Weights of a small CTC audio transcriber.
Data: trained on phrases spoken by 400 fixed synthetic voices, 39062 training examples, 31.5 epochs.
Rows from block 3 of a small CTC audio transcriber, named by matrix and row number. Rows with one number within an expert belong to one neuron, the router's apart. Each number is 128 + 32 x the weight over its row's rms, rounded and kept within 0 to 255. All counts start at 0. Numbers have three digits each.
After each expert's rows are labels from the 100 clips, of 14848, where the router gives the expert most weight on average: "lies over" is the class under the peak. Only what is clearly more common there than usual is listed. The data: phrases spoken by 400 fixed synthetic voices.
# router: router (model.blocks.3.mlp.router.weight, 16x384), inputs 128-255
# up: expert up (model.blocks.3.mlp.up, 16x192x384), inputs 128-255
# down: expert down (model.blocks.3.mlp.down, 16x384x192, transposed), outputs 128-255

# expert 0
router.0:126171155091126102189162115164145105148127163161131166113150152131127197143079125114099120075184031118105151102138148078172099116109088116090187095114152113087109137158141138130163132185211155139085134120095050112106138164146069097071133081131139088151158120115128110146189116178140165100184163186097113046137088116083095097138123168195152146083119135126131134128113150168066106134216
up.0:150135173144112180110076193181156105128126125059183098101141150123137143101125168122138129121103135131181141140132127109132153127074155095131107111139144075086129052138122099123099166156101127079190153123124113211179143147138142097059035050068077139176125053135137133112073138133091150130158131087123157148111142115170176150070147092117104133140083171154107127099172204064111142078115
down.0:151084154139159167083056055121147120104117065151179131105094189089105119124064106134127063095113144159162116071179110127130153103129152120106151148121153159167166123140123190110125156165181138175181128158079114094188161125091147120101121067092125101111157099180161117132153124102117132163144169120113093146135081120154131088137132147163167183132164083159086115147100113134116141130101
up.1:134124167085085124136067123150164083157095168087176136130126122141166141170158148151097210136127144105128153080159191131146154129128067140141112145134169136091082065166073119113137136105123110162127084136111119148150125204049141082104138148118100133101119095143101190178088142136139145103162138103111090134087145151076114124188119158125106086138156177173164130129122109024081147117140
down.1:170121127127103146084123125087070149137127082125067163095102132127076173128121116139194071103113098172128105110110147086144178080223156115129140184103146154181135119164168187134146107141118075115174165110125118149092155135147048141125131095115098186136073093099161152091120164137178146168146173119124131122155081104134133070084144101125163136192117098158105097155116141171125080118085
up.2:135109118114100101194109143162132125123108193119223136148121173121152056105151207165122083122112134102193136147132148107141125163161116061190138086109114187081078087066095126083143109120115146128133139095173114199158116122133188138109200130090060155104200103054113081109104161111113176110074114099173104079099131134070110128087119111125086107164168078127179114115134153082103150109093
down.2:135175092113107104078118196143119108136109134125205151136168130019100167148098183109201117117123114144158102115088121106146119094099190043116129152126150176105085191159125229139109116105122104142104141113156174151100159128166152125157150147140107136149199110131169089068127139177104122116130088077099107084088021096121128109138145107130098123154146080117145147158127123124105127165161
up.3:119092104155154077129154117125205140139149163181114091081064147150139145191174108150122117136091120135119122106188133174104176113093144135112112116163113106089093087107140181142113097143147117089127115074128152165215134199123144087159098104132152107186094115095116208057106189148122134143133144087145135169144113127143170206132075140108143109097125201184121125159068112133087195089108
down.3:109149107165089109144204120072106127145129121168140167143104112135089186100170102123127090076158147084028099117120082134164132153102142073106099126133083094140068187115183186125166131146151084148136157132164125120119159112154150118147098141107140160122177163076125125126078177155119156093145185111133192148156054123096175160103159110102098110177110078161084169138141121118104196168079
lies over: /ə/

# expert 6
router.6:138152100112106079145162131092143060166104148127103147079102108097152121085105147164111196137065145118114137153115070117135098123077147134137130124110102130093168073090128104134163110092122069126112153070107150090120162136090150110128154143184124112138178122137077121119115118150110113107127092121097193119146116125150101180167110198201091103095108135149113172198099062144163119055102
up.0:148141103143202095146133145112139103118166153136080060134177174163136105124196073076105107138128151136115148130138129155148123148075122146163117137132127059151155159191155183131141120182130138110145109138108136031111132112041085122135113188125096102110148145135151156140146096160167147076105126132117102160119045142158122075142105091150092107146165091107158160124152059188179094086153
down.0:117086072100177197098075119066130181162137150080095090121111131134116117125168122068119153138140157134128100112151154155100117109151115137192130129138083097146101122124160112145115068160107113151106195092139082086114122119083153096120104150167123103146173114099167106159120126132123116098044132165112050128154139148096091108079165105138201149160174097169147218151220151061140129132076
up.1:142140081100136097164100123164157132107105149140074192148079163165082122121110059107118087142158166167101159158168157120157099145110081081129116168109081099150117134155126103120131158137099143099115142167111075098150165130089143176096140144126135147108165091087077087160172167102075043103101126140140058129125155128152059114097117109102118128179203111152100131107110175238113133160139
down.1:122145146120110148140093143102174141093128101134095109102152139125092163177053114132146091156129076125145091102141123120150150165156092100111100147073110162134164220109141197126132141136119116131148071107161133165134123079117117084175088153142140174159126169134152139098102089106110126157170122063112205123158104163115156184184175138069131163179170123130087111168109129176126131127118
up.2:153181178160132141113114141099172114052164125092133136150193167128131131140112073165084035131159156169110149126140164106098088154122155150138168156127155072105124132133120128077065113136077108124188121172176112166107202126127123122118107194083140133084114149128095139101082101156104103139140153161177093122103123138122085085103114104127092113140143103121102121103116146193107100173168
down.2:177107142116106123136127181149088093178128106123151136158170126152120091137112167165142153105150103103197150101088150089119159134154149110194110124112060093126114184153084141104132050157130110193135111175161143116114177154116158134118111111170172173111141169120064094182116151101114128071210144101113165097090170130142091156149170139159097148158135167084101144118174125102165082127176
up.3:124132154163114168095110142130150133105101107109113052144208170112116114112194005119152047084156106152110145132077132177111141125123156177105132136127103129113123121119102152144142099142092122141181143175158153134086168161085124129171104115133117170158136052137109122169130164135128079113134152125147210150169102107188098112084106175127110112079172204178175144155119143140123121112129
down.3:151080118172123083167146113109124178137178178110134131111120108114135130150156123111099057073087112139133166123186178085189107105140119103137125157089164113131080087135121194120131053127064074127138195114164110094106101183174157159125160071156123197116225106039135153110137124124121118123117079074077124142098116123166121118141094107083136114116127073110115170156178111119176108125122
lies over: silence

# expert 14
router.14:130149110108118127091145136155104179095085105190109121127161072109104166139094065096110075035204106111135140178119110084184106101105134172111118137139092104137107170208175128112135103140147127110139155099064120129103145115145128185142130102163093101119068150143165159134152130127083137145098087072132113118144137080148128085114073126151095129158094192149014143151093129171142105187176
up.0:118092120120079163149102096074157158151161168160190137091073140124143102067147171129121197171127147126097153054131130147083122167075093156118091132157116152107141155101060128150105112107113090141180111104114185163110109133096159091112100154084095144091154161117101084144118076082105154087199163095105161148099151159139139144156136159100159080149176139149147151153151112097090177126095
down.0:145141094132142176166168083155142132172093128162090174119126153176107102152117142132145099085116069160128146073102150089160183134138198152151150095162066110119130116119137050112038117116149150081115187137105142128104117168170098149093124111137139186097132115144142120209123138147124193107109168139165178117184116157104114075113147144119060134142058111124072141092096121121086040124166
up.1:143132153134092069129069144113141124162202153085132107088126120153178141173150114127172177092164168134129106092108177131136136098097105118095185131136143164132124105089059145126127070133124137132190097074129075141124086179054150140126128141090198095138145137059084108088153181170173093141120120138122100145082128148152103159055095107129140105069167102152185133137134160151128169060055
down.1:124128128152111123123123176129163147096172145110183112135151113066181117115130085157087163201115182143108141152185127181109171151139068086126158140097156140116125128068145076113138146145168113108103116100169161152144077130165134128146120095078144072135134165102134136115145129089149125085171135101150141140105116190116141137080148129119110104066178122160122085128137126181134165128111
up.2:116171156193126125151170114085079107146179119116085113124102118135144118157182113137136087162120151130112129096125140140069196157205158170118117107088123099117165113037100132129101102105119109109143119149162113154128117181119165121061126141096097187210169087121068125188124090119081121132194167161116181109156140111136127199133132075146121131052184223127167152138149127100152188138145
down.2:105168158151147158138121146106094131056121145133134108117221128144172149171135121124120104111160123148128138134139172124136136107133216098139150109106146131076156145095218107078137095138135101116126117113119143136147118137122113104124170143182078127102075196127110084159135121140110092197169123116113109096097122109160185141092146058158135099068143117139159110156094175122145112106153
up.3:108161149139094144130145079124114125143101141128120134156157117106121115127129124161134170186112165115084101067150121154059191116056113134148089075163172197096110113097100126170092119102128084114116126089136155124117138097128167092167135135105113108057185111067091086116192053103139090129147142140155175094137145149106105141119151127131125108109181145153143124124131066099062176119099
down.3:110146068077141141131126102096181153114133087197072166133072115155068128193129049120119089151101096226110119099126144126141184118115131139103154134128095138150136082129073035184152150080126089120122173089115126086086114160157136105162128127143174151086185177111174132126168071143172176086125136181121184119186075210090096123138111131131119157135109138155038131126145112135094105139106
lies over: /i/

# expert 10
router.10:191110095148101137118090054094160136141082136114159088066088092127143124152171143152161157154151094101090117052145108166093140103114124152094163161099226146136100133099124188088140134136099132114127083117109124067103152142074167095116159112157133156052109115181096131150143141161175142156092135172159189150115169104062091133152139116114142131162131088091136114067128149157101223098073
up.0:115124091120160142147121240148206136101158090160169095148136140127067116099088140124121115102150109127121141117201093114155109147082109127137113079166140123126111114139162133071150113098134160190161168085186154163149113166118085086122098084189099125117137129115217154149103186103060093101115145078157111161157146113144131148143184157082115091147090172133098102121089180115120170141159
down.0:093101125061142105135095157129197096099121109151128127149172105103089115106124179107124108149148118096117155203144125132124118139111155117078145148205181132133189155099161127011105127161109147156076141089179105150084081180112100073115149115141136094135136152131152075158156171072153120094121082148090090154087116099127152125128102159115108089172112086084150114115119179130119134154154
up.1:131139185084147152192119157125151032122193102092104167129137130153126125083161101128117166168053140130164155090045151106084166134158095147171104092171090127087140128110134161090158145122101127074086130113153160126158134162115127126157117182105043092191156140130181077156106114134141134155095149149107107162120191158113161102099122114072173105125051088116161185116100130138105087132107
down.1:084149163100124141113090155156095114113119070127075091059089104137175119108143133107151088121103101140045136177140165092124115107105074154161155097108105164123151174135133068146094136134140120181170098169137148110193182155194132100123142198169126118127162156140155162165152142115211121115157103142116065163181148181078146150135121166125116144178087077157139141173067102050098075125177
up.2:159123186140182115118153147097103160194123071143093142191102117148124087125071174122114095075139139221162154126149125127110108166133146159147117137124101099104127135113121123124174117115120115089158138168106088126168100147121129155113114095142081083119157091125101103108126177102114095162182151107105148114145165128135118156104136157093202139135125137136169114098111160029163184181148
down.2:125124105174191147136104172148100104153091109128191121175082155164182093129148102154150214110111125112136151110167124074115150142145134158163062086111114151129110098141118147159114086153151162166186089108055102130186224107091146182132183065052112123141145105150104184154117146121121142110102143092161170205202110085107172111099149144087114100106099127107135100082080115127118131094132
up.3:131141089120171127106128124128193157077195160115098116138121075112173119085155136094112146110160152126137128117072117117121085162091132100128143116143095117131125129105153103199176107104130144095114090135122097161093077178172167174147174111147096089124146145089153116111108159140118140078166126181158129120175149099094123077123151117154151171114047132144116119158151155065162100098117
down.3:144104128175146188189138121057118178155164107144123226166148110058153135102130123128125118134165107094112073153146066097127096094154182127137125127133107129146157129173107085060197112120176117137104159098176083078129099095183126123126180155146122177150118102148140123064099150126098133139099030150082104110059142181093115139199143112126155150151142146154153105104092111125132127165126
lies over: /æ/

# expert 8
router.8:152138154141113143120145177125195136093180181152091175126116103129144178151136160140104139134147174141139087133098135177147117125105188081208108099163071075118197123084130144088150151134077148130199118139156098168128133102110077143094118176058135088174125155147115141089080084128124105103180142180128049131143090121156174150104193094097098162131134075120145129127137138108166143138214
up.0:085085099098133105113093169089160183082157089139153095105058127099175142194115095083158154097114142106146141141088135130148135102113161129130137157155097154128107133130082153208153159157126135146105105143148146139128177123134138117124150130187161022128125141158142172093118067157076111125163118113110123185126110105138198107147113052124145107123174139179077113185117176203186143135105
down.0:084149126109088134140108094123126068137140165114109139100121185026202163142153106160177199121105160119149073097162118113088147126089132126074093138149133155166084092083077145139111085093151057114139117114170118149118142111177119100152119162168115158126129170144138125057095082133116136121136153089162158151125130163114141149080175128151126182123148157147127150200149079126114210144099
up.1:128152156148124073115173176123132094120135118048162081123133087143077197166162075078095198031087167146159113197105097200106121138099149170084113111143076096088090106117155134181154074131086137097119119143127126130107158103113142173165102066105136111180079134078157073174166157197070115140083142135097162146146150133129144130065135096148174064124128130141102163111167150116137181127056
down.1:132123089130140177089132123068167147127145099068102121112098145152093076158153153119131171114043108138133100158178159072138163137138107126096136122106167115122119137084125145179110078195114107179161148108100102108118079077154114143137156097110121137047114125068103120186117175138173142095098112151115135128136114160105118157129108135105139050106150137079144131088134145171087101126109
up.2:127162158137133078102120149155093137140200111133116102082127106101170130120169099102059186098113168082098122135152142118130135131128149156126139142126109151097105152170158133141108102151131153119123191084078145139105040172076155190111099044181136129127066123109127121125172155146114090132115130134119140114127174117102120173170108129151126106096040130120133120100147073129074165069016
down.2:106157131086168089143167115119164170141157099144102146147092150102088066152164082144107109198123136127142090119154113076095116122116160088143122089050154127096174136087119112115112153131089125070155072080162155159097106126123158159126108112167127111100077182152168073156131145108144121101105165085123137123081153096151140086195111131102112170075119171096121123171131080119098121101097
up.3:122119036136138092174160134103158066195145187120131164131134110120151107168151066176132082132127142132135098173171109099130080134072145125136117067110085108093108130089040124102124117162138127180133161124170164156145113159172147154068163088107079124150135089071097147130092144063147149155115161105098157179115131117136148160145109126119132121204128186135186165149129104081167140116152
down.3:076170128158132100140129094128177122137119110148109107135143133158123151071067053150124191135122115148168173114064113106136125103146190093118143144026111146120196151130129121134168166070096138094089129112162156102123148084193155116146082146136130145121119108121214142163139116117094077103101148124125099116090133164095126117108115138093142111181085189116082124096175199154162074106142
lies over: /u/

# expert 5
router.5:118087123092118142069174114143142115134084117070157096096123128100154151107123131139089141111059180178101121148165121088137100103068109148104090113146129138080137126123151117143148077142158166198113153091175180164136113148174130235118204144137197119205193138123198152113157116115122148189187217162097177088107116081129079116172142145133138107195146208109100091125157119155112116151126
up.0:142173131126128106242110144101093135074207129211087116130153153096112151144137115182132181186141181110152102070100171106064132159157142162128174123117098156094150108163156119135133157127136133038109080099032074122107047127094111109128100187163130090142142128104138122112105096161078126110132115149131146085175136121076194154169127134104102157138124123144124121150108087067068081103170
down.0:105176139126062146142104133133158102117139111163162142141131100086092140140105090157125130133080115132102178127067123131172104159071187094118179114191081129161107139109110133102117117175193089144078135156145114160139099132147117164111107120116143087116151193170164119108103076179140174096132077139164150163201105172104160160130104186099048097120106153113143096161146104076141127166135
up.1:152146129169120151133189090139144014118133146143107154154133028138155130125183133170157057147130125085163158153086124103132087100095156161128153125164140100196118091127186138142072117137150138158117132162136103127116093115126180091140121159122113110165131094090137094128100121137137147115186109122135077142115115134170082117043131158118081137113119128088125134108119182123123181116150
down.1:066084128129108064061146102155152102108111152120075128143034123132121120070100140156149176121121115108160111151126079145149113122149139153097116164057182146113058102046088108133064178125101148109113093115179210154157122117107171094154083107135132217086132153129131137095112157147135146181170179076166183116131157056100111143101174153113085138072124105144092114128084177127100166187097
up.2:178147203104133136137118090109131068201147129127098200150081137146093125121140048096144109117130116141087138132174103129069110166143185130154177162153090111118092146101090131135131074130125118097129111173038125107142102109153147079126096086120082151106125121086102093155137123143117136084088150111156100106119100093032117141129065077143138129147113147146092168120109129132072099157164
down.2:116177116162112200156201074130175101168174156142129147097178098146110138146159111098136060120186155162065157089136141134142103107113106129087111123173139127154094184122208130145108095100091084072118145117156097132131156137122063117116135151144140174179161091133120157130110146099089145162128134178179104113199137098151127171174104107127178167192102155160147183129095097196098129118106
up.3:109106151148108106102111136139180153164177119157044136154072164140173160160109000159094204139167113114106120071118128089102143158137144094147181126126098129091093140056080110165144061107096094088092144093038134122096069134082094128114095123145116170152139116074148143172181147141127091175113151124151110086092161109137130131141123088134150139102098150156134124110132185111172137120120
down.3:128120059191135116107136082109131122125110161144130114121128111162157147143180134106122124159089077186064134101116112125094147143167159075115120109073135157094138137109151132103095149110102101140096144100133152124138163102126132122101069118096073160196123130176142135164120177104184158138110144060114099136150129060138148144110143132165129158161108084108117165144114105149177104104117
lies over: silence

# expert 3
router.3:104122136148178105100127138126105097172118156184106133170130120109233128076119211089120151144110160174067094138168114162076157109142142131095093081092131148137107127156136098133189168132098159129123161151100204145112138147124109123103081163082115120187171115135095146115059076129124128103152094125108163164090155054129137131139159075076159137152105148135114110218133123164106176097075
up.0:113130131146158118149166158079054146119076068156159061156067162130084133119123098121111145142107108138112125111051107088111105179132183037115132140113099056115151114173139106171093090146145161175116096108060081176131091120214133142103136126075120088152043106150146188128165159157147144100131093135071052114087095131113129113158139109106130129106117155129114149111122163119216072110179
down.0:127101131086121147130168120080096160059119136121114094110076134073111106098070097116147074117105145129141105118150135153143108125159110159161136124091112148100108106084108132104141045169104098125100106113184136130135120090156115065128172136137208118117194123104156128069100126145092171113126115110086138133133147117153170118142183120126107147161136166111165077192149154091116180148167
up.1:113126167112133135114123139124126139149141188150096132106075131102174176158204115163096172117173112101119138142161174162131112151125093132182149096149184147091112153103145143132118108093121152051078131134136152155155126185166168131141074168143106067170129095119175109186146080067082042099060154085161067125096134127080097160194134118112120119132098153142167127164116045160045153091165
down.1:163093112064173126153140163136115145171103116080154129139122124034150066120067113114137106112148203114143068139198124166142076136146138146115084134110154082094193135109103133097138140145103123087168132175137124095133145128173140137056094144144162090143159150136157132085129112151145108177130139118150123107121134182126095104088139102089125168141099139181147144195129142132143150120168
up.2:130118135100097121124116100068130124133106116080165153135189113113137157117149160126098138138173131103120143132112152094198117148040141129106095210182087093159099090152135140156072152087122123118164135158181118131138099134129162080181154111180115169115127142141134153145178106105087086142084102138092100125119099053105092091083087095142132115152068180125148158084186203096165106144094
down.2:122139149121070190156163122076140141072092073115079150122112098063129139167116147118120075102168168194096128178131083087176110138126151134061122146138113104168189160121125134096143104076165092161136223105175123107044108140088091140140101137140108128113115174156157155073107140137138084159129153098130153164104094105088199153111123105174158130131085146150111151128102129117143136153131
up.3:114119178168136213169119131132115125150123097134140126149142120148137121107117135104120136153140070161108137115199162109120080108111102136139185108164082101126122116126127119119125102134121168089130094178197081134179132107118146129108150058111106115124078053074133109112142255119156113144223104138177150102157167162136117156118158158123125172104182117147059109079109172085161164096143
down.3:139155185173100178127207120138146136102114191134092141132110142166051112136083151150118177205155154133107101087108129099144161130136098143092122177149146120123091119115165109129119127150098166153132140127077142150145165050108101177116151165148095162151158195152136060124137122112127142113173144132127182139146101136133170170066095094117111146180089192157126131094071093075130096153171
lies over: /t/

# expert 9
router.9:094101099135172096109141158172141114100179155175060178116141088089148179125083093113150127105142110094153113182095085207135186103150133142137103136208105099122131099133154138141145112085133183102120129133099186090118051150107147153156131097161088115168133127092162136158139074108090093203126100145085148143151153114119122061151113146114159081134121173106139167116129184095168095084090
up.0:136122104078116164128151094104171116119113160099090156106094128135084207165127158115118157075141132127153158150163164172131095107086133090108095106141136104114091068082167122123122136162107123028170114163151117110157087130091131043101113158103144136168198106169118138152111158173079170194151129125121110132149105120095125184097157167122145114162145140182110122137087189074147181125179
down.0:156102087151145143176202118144163093123132147085072154119106056145189146090066072144154101130076081092134133112138104127154118094151042114145104153183140133143145128137128152078109143136096144161147126155082137148141148122106067139168127104145138101096152108116094187126119170118117125121164140111114197133136100133097140073122131148133096094154127147155027104112110132150143094159094
up.1:136133141163083137121112104064098142146064131108128155104061138148162159134206149086103180149170122077139147090191141114075129094122080180124101069084136120145103110114119197130167113132099086058138131109132090136115168126155087169086100118143147183174076146148072121156121143129100096132124132104158156090097128109079066114101150133123156102101106120132134160158094132119088156091135
down.1:132093111089114136101108102093107167120097117130127206073119143075128135210156110128116119157165151123109043165134136105083097137117084081142095134104130185146141176147119114192140079143118119214112116142152076151120156082158118124103150168140100171196118103177120098131134138083101110098105124140098077128126101181088121118083122097161173156157138124143103147155158078086121166080146
up.2:150127106145104158131074080127127136157130147068156117071123072114150168130140203138151158105145068136146137162116132089085109132097167117160093174063147127116128106094157123127104152125076101131175174106128142175116153158114155091084098158094138150170176161180075096097140107129111126154177132144138110104160146127159142148115250113151165100129140130109127172156141192201135088107183
down.2:115126172129090120144163104122066168180134084107102140097121149080113150067122124110129147113144117143120106159150120042142101124112105117138122158067124136107155157255103147128158125120175032166165203149097106113140158153162129167098107112137108084161174149197113127097088123126124120144119099149129144081184129107203112135078182097156116158151144099091120166109079159118128093140137
up.3:092160114088069117179169094143118141163109176161134178145061109205169074103192157169045131150116113100166134165154197086125172104118131066206157120107133151116144081145035114126123112116098105098102148087203099129132161083143161114171112166118156130169078102121068141101125145092098100071151160114204186145121110143134227129106128104114106098108070161132194134130100103084074150086160
down.3:119089090146136093105188105130145118132104206093127088104157148175150175104122164095133078114106112136180144178118162075133172133171092147106121088107138141110116094139113081137126092129090147075120123157151148148128119116148123177167142110137095096133094081123116120132113174155118140126200148074156171095111123137178120060110183149127108057149052158121158140084064174142112104100156
lies over: /tʃ/; /k/

# expert 2
router.2:090093116106112106143133114105143170107143137128104151195093136131151133133169091135127158164134114124087210137093116104193128084113191108104075133100096093111151123074127123100121132098146118098183172101137132160113169118072106097149155083132114116196119164085069153133130097156118135150176170101082142159086104142184173144147077106156146064105123135104177103140097116145154152057129
up.0:124162210111122151080139164151081087144093160120193188124205132111128178133104208109113159113163086154105140117154136124114118131146056096119110129164166127098082062136156071152132119052144155082090070098095075111118093183137083148111119134131141098152109097180161051146112121105153121093132123118125045085073149103069102121139147161126159113148103131171122156152110121092102112177089
down.0:115120146115118159153159166098095180149136098118114136111129169210163120125061121130157121116177126109169160122140104131165147142145110068164107074091141095101127159135139125105072153171100125122141172118202134120172095151084138109080100113164150086110072110142137118125125132053103119128156149079151112175140171139214162123115162147108152157129127141131085136163156212159114164112135
up.1:073103095107132168150167171127115105096120129087114198152140157152118093139136151115075178110145114092149181173210162112144125121096174104144110079107158149083129081157217114069114139122085146082113156128104172193079072138081125122074126110157150175068142134091109120183176127100100124151133178080093140091113133135139103187145114125130105078101071095126137139094129113109089126117074
down.1:140152071160097087141137126136160092086152096078105148123153145184111106156178156111161197105112083117134178132118176126113169115156160135139113037105071110092147134171197062142174137119102121115114107161123174182154174168092092126168120109141125140212130114132153048183151157148103090135160144101063094092146142128177189131103141147139163093074077098063155185138077169121111153099118
up.2:119109206090122144151115119117076116175144125118066144074073122166136077168165121135130132132094096151105149163157129126152155094108139141167112110117095140113124139147166137063162125129121104071148160102069163167132151160139087137092106148117119178027116122087090114139128101125079153115133130113115128093146107122150147180128091130128124127118042146121137141134170160111141172095138
down.2:118133165128167101101159120091126109104156204130163174117101165161112089164099100133103133103082104157107088108183128081079110191113196162146093158109094169147074200144180156147143148118129084134105098182117144144139153117178107114154186121129131171142109136165167146104124143190060113144082162167145082097087103142143136148120159143169144161085109093082186155118027096101074155117122
up.3:180135124133137123170062147108118101141142145112158154098136091115124108129163185154080130149089125146085109145160130081093118093153092083122158128219162141140149158123155142137153123115096113157151141132174177141120109144129144109125157174098127106126119119105154071112107166156149146073057089101167077121201160078134108170100142184086087166165082121176197117053130078171142141120130
down.3:153166174139155120064140149122129138194152150135118200135144137126117093161086172126163099169125138159088198139132121087214133080103146024127164143187136155150146090160126127138109138146171124094145133090134098090075145180093096142122121145103103166103100140149155087178085149117095165141116083143129138152130109088104124111140135151126130138125114171127177089073120124145097035152200
lies over: /u/

# expert 13
router.13:172102169158075099089111059080138134104104136145058083153080140114212129155151077118093142125145208168080118099117105080166159113114092160097109142161109120178095139157140142157111093149115113154135169104135117117092161137148169092100150186116101117108135144134119159125092096153138105176110146101131099124094179122109152102079159166136128093101089145175121157209114137128110092078082
up.0:103165123120111077190186169132110117174165148112134197173038109129148134173172090080122204134120158106141090130168130173203129146095115122128153121098066101097110134108052146114158127159117139137143115132173126097179152122140109140135049113077107104108163065123149116162133160152026098107132152130156158136137150131085083132088085094166080129058119176171122113118129129110135219112163
down.0:165172145103142165100171123118136129154150119130064093132174187133166156125127119137087107178178109134121129127082134146143149143128080138120100151084130126103074086126169176205152150094140217115115124053205117194097134165119084143118115110115155173129076094139077166167172084137163110169137111156138084144109093046108111108136182144121120135185104086114107093084102122154169072169126
up.1:085094082136112082205119099159143147140110126111133092129158106128078116126095181113153144134123139144151101179142095102163148114146129066161092153124072046129109126143099082158086089152153119098125130159211138168133165062141102053091081135108164125144124125132154181119118126034063062095120118141138184139135139138135135108113103093084107145159173156143152145069134150151117173067145
down.1:135143119103103063152093159122129121137109100109156098121110138089090114120128138132081090138085151133104182052107203074158112133141134131158097159157152092163161119093123088121149138112059166123129157137135117118125187077147103146105144084115123157138113073082099083150128099099143136089130161171122094082172186138158104135153164114173151173192103121136122118122146047111194086155123
up.2:116139165131141095133106176185100064151090142152153163094112134130091124160138101171114116133136121094111141086140127135096100143100176142141048141116049105101120136115091147127117151168158117234113093148138040148201116129151129147000072063132036162147161084063149044150112151107119181139099129123135152155107140126121129139122133117097126099171162098181173138125117156083087170132158
down.2:099142158125125132110155146129087131158141107138115117120102121123070158113092096130137150104102145207149134079131052068167159160117133091122076142101149155127085146129122115137130143107129154161137122132163149121127136158121151164140145133164137151082139197117130164128104140116139202156143131144164161133137141044113142162147171124107103128106177196165076130129117159117164087107094
up.3:152116125096097126128122159180140114093163135138130168103151098096161136119109147167118208128152167113158145127120146151062102167111211088134127128146105112109119141073106144146154119115132129138091159140117156150115175159112117094070151096120088074117193158110157158132148068096119125153115154115156109134111114129125134142067172136107130125179118173141168147159146080097101195081136
down.3:099129192122089180181078131134084136171187122133140087116167115109120103149132100146141110124161232177161143095185097106105083183109211136099111174130082121152166143138134090136097113143113088152139119172189119115142089140189134098130093149139134116145098164100143107108134144163126155076134142126117144164100125121073096123117172114105156080111211112150141097155109153155108177091144
lies over: silence